From a checkpoint of a small image captioner: encoder patch size [4, 4].
Rows from block 3 of the image encoder of a small image captioner, named by matrix and row number. Rows with one number belong to one neuron. Each number is 128 + 32 x the weight over its row's rms, rounded and kept within 0 to 255. All counts start at 0. Numbers have three digits each.
After each neuron's rows are labels from the 100 images, of 14976, where the neuron reaches its highest value: "lies over" is the class under the peak; "responds to" is what is common among them. Only what is clearly more common there than usual is listed. The data: rosettes with rotational symmetry.
# fc1: MLP up (encoder.blocks.3.mlp.fc1.weight, 384x96), inputs 0-95
# fc2: MLP down (encoder.blocks.3.mlp.fc2.weight, 96x384, transposed), outputs 0-95

fc1.222:089109135157153130116078112127149142129113035094090110062135162152146169156162134152111129091132133087143119116151127161146181135125059070148183087099124080190081110136149137082126164149137120097170158109116070099090130147151151146060154119157117085073185108176109144095115131162124133157
fc2.222:135141183170139102172091076118103099141086137094136067117187108066148121108097097142132148099148161137086152121137127131149101131105063076121132133128136136061145168147148111141084166173146191173134113159178112113127143110168163094073193131184135120074097127102085076156151136098118082158
lies over: backdrop
responds to: vivid

fc1.319:075234117145126158121186143108144141137105119137117100113124133142192169157147087117121093158112105058108056112136205113144187144121149128087131115121119184117111151176099095112126162113115130109107081160142101138162139099114148102091119163159088098102073135055156126105193150109121133158
fc2.319:137168090142130093123135137105122157165132112157149098101107117115150109187114113082145110148137084143097105071142163137134105156184098124132102154066089080144107098133147156127096115028118110085090089113155172177128144102117126125131124118165208135044092130182060120155155120069134097108
lies over: backdrop
responds to: cool; vivid

fc1.94:123124141162147141130108160122127148131164184006114179162129142129123125105110094090108148218108143126113134136090128088080081141115184110174158097149137130188126121128141191121103144092139091173130177120104105173112147105167123133147163213122101059145126115121121163114156113164152101119
fc2.94:120157168159098134164141164157183125171125198064114112077126130113133108086109148142140112157148153150121170140169153133101159085108132143133113116165141136087108114121139110127096152026167144170146130096170149091173064155078148128137179172097153097119131106107235102150163116149148147111
lies over: rosette
responds to: cool

fc1.26:150095113143159113094157148155155082171095102150143114143158143084156119194152126136134156151138119143085193097097135093111093106147122117134128128142117183143091051135149148103212115047191124147110130143110181102144124134122175091144174125129117046169177135115131101171116152203120150139
fc2.26:104142096110116148159070161062134140073140150131172086085161129141079147109139109139152141121111106178169141106132174138149131161125120146132117139079134158133206172153151137152115099059099137163078193145127095135088176170171202165105174160111080118147125120074101116188096154139134098132
lies over: rosette
responds to: grey

fc1.56:125151115165154185114136183197077178119102132105145115189138095190047123121135098074111106164122158074156145171150159088060133085121197144163122077131138121119151150140125174140115102092159135165144104114131143101148115149111104115112100126108118144086137131099105179131176132096213120112
fc2.56:083111089120096148107119163091183157143192126123142106093139140129167084104111207164083109149119137144113151110124169181091171115121170142177116115089088180117107162089159125165155171112062077103141127054161107147154074143095135155143149131089139145112134120138178168194161145088160141126
lies over: rosette
responds to: cool

fc1.318:131155113145109154154152133149143067098149128100106148069154122151105148099170140114136138103089147216093120118105095133200147146085149137089120116127169129191095117122125140174125144137140115104122112152061120146094106114087134128106126125164099143176115129064078143189051173092037159092
fc2.318:131143118207156139066113165105116087066117163119156163112130104139159100070178088121145192072194097139142122108134104106145096154144083124124096177129161091148163122173124181110088129118160127127106130128098119167123106088175132113124080091164081100069122118132139140137092082084081132066
lies over: backdrop
responds to: vivid; cool

fc1.323:103179094092161137111102119140102055138093110177143073174141082146129165089149092137088120151207152166139142121116115094153137145106134107176120128138176133077110146143080133177120111131180131191203102147150132100136084113144114127141095194062150099115094124191187139123147151144109123096
fc2.323:110122125147164133143068052153102095110122135129129184126036143136099108085130088164113125128079142116117121161100203142110114100107152099133180139120146120071192106135107108130122153154121130091112130106103172097148113118142134125136084081211098187160139194082149180073118154105102153141
lies over: rosette
responds to: vivid

fc1.324:137142134096129057083120115130143130101119157178147111198160147093150095102103164173080126130141156039193100134167179138112167115178179135174103126146175099137159125159081095174079110128125099165127164131188145168071143151146137117120083118105151100096155098119133143150144178154133081146
fc2.324:164108116143101071090134150104152104139164141167119125160184056174083140141127096153074107093122106096102198077198114087092117139168146129142103105086096138148035165099141147111159116156111139169101105129139095124159130123130115129159073151132122128180157086095090119139113070122057135108
lies over: rosette
responds to: cool

fc1.126:146098114133175153121159114191133143127136123139090110069144152121169155166155154179198103140093132167095134162128152157101126102112134177128136132106072134153146171042114124101157141134150151138120180091113165100144139153081101168090082151189066142116136165162090120075113087111172175065
fc2.126:075134122110101129127110124164062143068098173125106110111166121149055152117127110137151057091130154188109159166140163119126155149139172128137182140147100069155061139082144111118128072165132149132139168098183187113147170139137112156089138126127127127152152181087125157094189119060173137104
lies over: backdrop
responds to: cool

fc1.340:079113163146138147155107149118138159115145114081124085203147212128125122100124119088127089151105137105113138123159119111084161140164132090116122149096183111123131146138255077076134165113154121092118134102091086132085106158142099136115140148108104038132097148136109161158108093162123100151
fc2.340:146099102090095120146180194146119097141152129112087119085156113134105077179140109117135067144120129064126141115109122105093141121150092100061082129114101168109140141182138181072099147123142158143152105122163040165166130113119130154110164193090113059128079121094067083138149088113122113112
lies over: rosette
responds to: cool

fc1.337:123168110149098150139113094143130111156157102128161094109138146157104177122176203152087115117140164150145107130126130153141083178138215148042158087127226092099134124116112099095155141131134137088121098152106134069153155148127052167114093083188142131144161123085110105156126145161093097133
fc2.337:160159115213149135104168089068102092179144113093130103131106048125154133148102025128105080079144129111118061089116111132171124083160161112146158097116155159104106148087123105108118138086142189131120123147126183141117100122153120160177118120141093128152196115112158163137157143136110118180
lies over: backdrop
responds to: cool